config = dict(
    encoder_arch='inception',
    model='segmentation model',
    dataset='coloured fractals of 300 iterated function systems on busy backdrops',
    train_examples=48750,
    image_size=64,
    crop_scale_min=1,
    horizontal_flip=False,
    translate=0.06,
    num_classes=2,
    encoder_norm='groupnorm',
    encoder_activation='relu',
    encoder_weight_standardization=False,
    encoder_depths=[4, 9, 4],
    encoder_kernel_size=3,
    encoder_stem='single',
    encoder_widths=[96, 192, 384],
    decoder_norm='batchnorm',
    decoder_activation='elu',
    decoder_widths=[32, 64, 64, 64],
    decoder_blocks_per_level=2,
    decoder_block='plain',
    decoder_attention=False,
    decoder_upsampling='nearest_conv',
    init='torch_default',
    optimizer='adamw',
    lr=0.0036,
    beta1=0.9,
    beta2=0.98,
    eps=1e-10,
    grad_clip=0.5,
    magnitude_pruning=0.3,
    steps=6100,
    batch_size=128,
    epochs=16.0,
    lr_schedule='cosine',
    final_lr_fraction=0,
    warmup_steps=1220,
    weight_decay=0.1,
)
Rows from block 14 of the encoder, named by matrix and row number. Each number is 128 + 24 x the weight over its row's rms, rounded and kept within 0 to 255. All counts start at 0. Numbers have three digits each.
# b500: branch 3 reduce pointwise conv (encoder.blocks.14.b5.0.0.weight, 48x384x1x1), inputs 172-214
b500.0:103128122128116081128128113078128109128098063107106129111105146128087101095086128128117144104124128129128072128117109099128118101
b500.1:112128128133123075128105124112118092107154151108096128128099151130128091104113089170115157112111113128085076161087078128119102112
b500.2:119128074131104128118116169128128128128145175130040131126072128128128120135128100120123143116128128130130156148128128185100128073
b500.3:128138071132128089107109159082158087128187187129036128162136128127118098128128082106124151131116125130128153111125106128084128054
b500.4:128119088130104101123128162102165108128126117115092132128110150123128130128172116122139135141128128132170152139128135164128128083
b500.5:128125075131116128110107128128128094129128128119128128142069168140128090112128095153106133117118118133100079128109083128128088134
b500.6:124128131133160129152136147111128128076145128132128125128149171149128095177152142119126128131128142124134079108128128144129150116
b500.7:119102128127120138128128143078128116128128128121106130125128095112117128069077104105132167117139128132123128128128128128158128124
b500.8:138128170128149140150121118128121128128127128123142126150096169128121124146128124147128128115128128125104145159078155136096135128
b500.9:105128133132128128166089128115128140128108151136155123115132162177128128078106128166128128131128128130122083199107119125148099142
b500.10:128141157133146155143133152133120157128140129128115125119144078128154160121128133131144169125128128131078128103146128128128128128
b500.11:109140116131128128112128128128128123126108103127128130144155128128114128108102128128128096128133127126096097121162128086128128133
b500.12:092128099133128128128128158144126128128123117106134131156178105128128130125147128128116080119132126131128088167150074135128128128
b500.13:150098173134112128117154144120128128143128083128128126126097183128168128128128166128122150128128145128128128151184206128127128128
b500.14:203133185130112128128128134165140128151128082128128131128116187128128154162107115133128162128128137130154159128157161128112172129
b500.15:107128164128128168139122124136122133128161120120128128151130127112141121152131110128120136128126128125065115149103128135093112127
b500.16:130128175128091133129128098170123143180126140126128125145127128128101128141092128148128128134115128130066131148124124083083120128
b500.17:166111146125128128135164149155128120106102132132128133144162128117149138128128128134139128128133128125138101128182150128128145115
b500.18:128128098133114128110138151128145124109125128138081125125111128128113128155145128102132179117140128131128166091114128146112146110
b500.19:128131128132107100118078076104118128099128128140097132155128123135017128161085120128121154125149089125148108086128160128140123169
b500.20:128120128124128106124128154145106120100146128096128133115148164122128091144148074108131128128120128133067130128080128127128128128
b500.21:143115041126114131141116121105116103097160133128128128133124140138124100128155116122124106128120128128082128143095128164128127150
b500.22:137133128128115128128148132112132110106138146135128131142123121132131125151155064128144157143116132126117128128066128152084122111
b500.23:046128128123112116114113128110128128094123089096128132159140149135157098091112074128131136133121139126128068139122099107128124058
b500.24:116123162124128128131158154128149128128181090091118132154137118115133128147122095128128077128128128129128136113107128116128128093
b500.25:105135130128121112108128129123149114141129095128135130132138128128109155086085110134128091136132128132128106147158128072142128128
b500.26:114129128125134133125128113128126152142109088145172129113128152130113151081094123128128109128134125128128102128155123071144125127
b500.27:083128128128115128144083078100122147088083087100165128128197128177049155098110128141128109126128093126106094140145136123122128179
b500.28:132141128125129149114143121128131139128088103144148133149139128156107147128102135084128137128146128123128128119134128103128128154
b500.29:119128128128118176113128128108128139104181160137155127145128128128142108128128135139128100130128145123134117183128128188135107115
b500.30:153130099126128128128154166128141119128145128124120128128133123128150097157169094124134128142111152129130126130085128158128177121
b500.31:115141108123110120128075092139111128119114127122127126082103087094079112099093112133110109113122100131097126132097104107119111127
b500.32:139110140128124128131151152128131130128120124148130130169104184148138128156172060128128129137129137125165128115082158146128128119
b500.33:105139128122128128128147110128133126128108161128153122125115128128111122161128134128153112164128158130128128153121132128142128126
b500.34:136128178128128128126128123111128140117133128150132131148128167128149128184128100123128177140117148128145152147058150149093135148
b500.35:096133090132128102119116126109128116127099091108106132132160132148107145079073121128131101123139122131103111115170135073145128133
b500.36:144129132128088158144150141128128145128136128119104130128128196146155128110116183128108121108115128131181128139185128128130128128
b500.37:191109178128128128106128128228128170128126110133145135128176122149128128144128129159128128128128128133128135081147137128128148156
b500.38:178122128132128128128141133180128199158128128128164130137128182128158143128113099128143157144128140128147105093150157098149138128
b500.39:128128164126131176125127128129127123128145100128128130138135128128152128128141111106119128113133128130089108128120145131103121148
b500.40:143131128131148148105126118185134182169156086139128135164128128108131110124128128123110142116128120133128128093214160128128119142
b500.41:128110131123139128142120153152127119144123113128133133128151202182135128116136168145125166139109128123128097144139128109115128128
b500.42:128134128126126128128128091128128128088114060127128128128193127128114128101128132089128134153128112135128175081150128133109174074
b500.43:132128173125129136144128115175128126128108083107139126145141141166135122118128103128128128128128113123105089113128141094129128162
b500.44:116135128126169128139119137143162143128080170148141128177128139151145134128128184128158128172128152123130128166090128165134128129
b500.45:165124135130101128091117128159128119123067081149103124128103169133113106128131114131134128131128115128130160077138128100101144103
b500.46:149121128132154128155131131148128148128151088147128131150108165134191144134108111158132133127121128125108089128142128128123128128
b500.47:100128135126127179126082103123128128161157128128109125153151128114122120104109128128108161128128128129096052159160133128141108127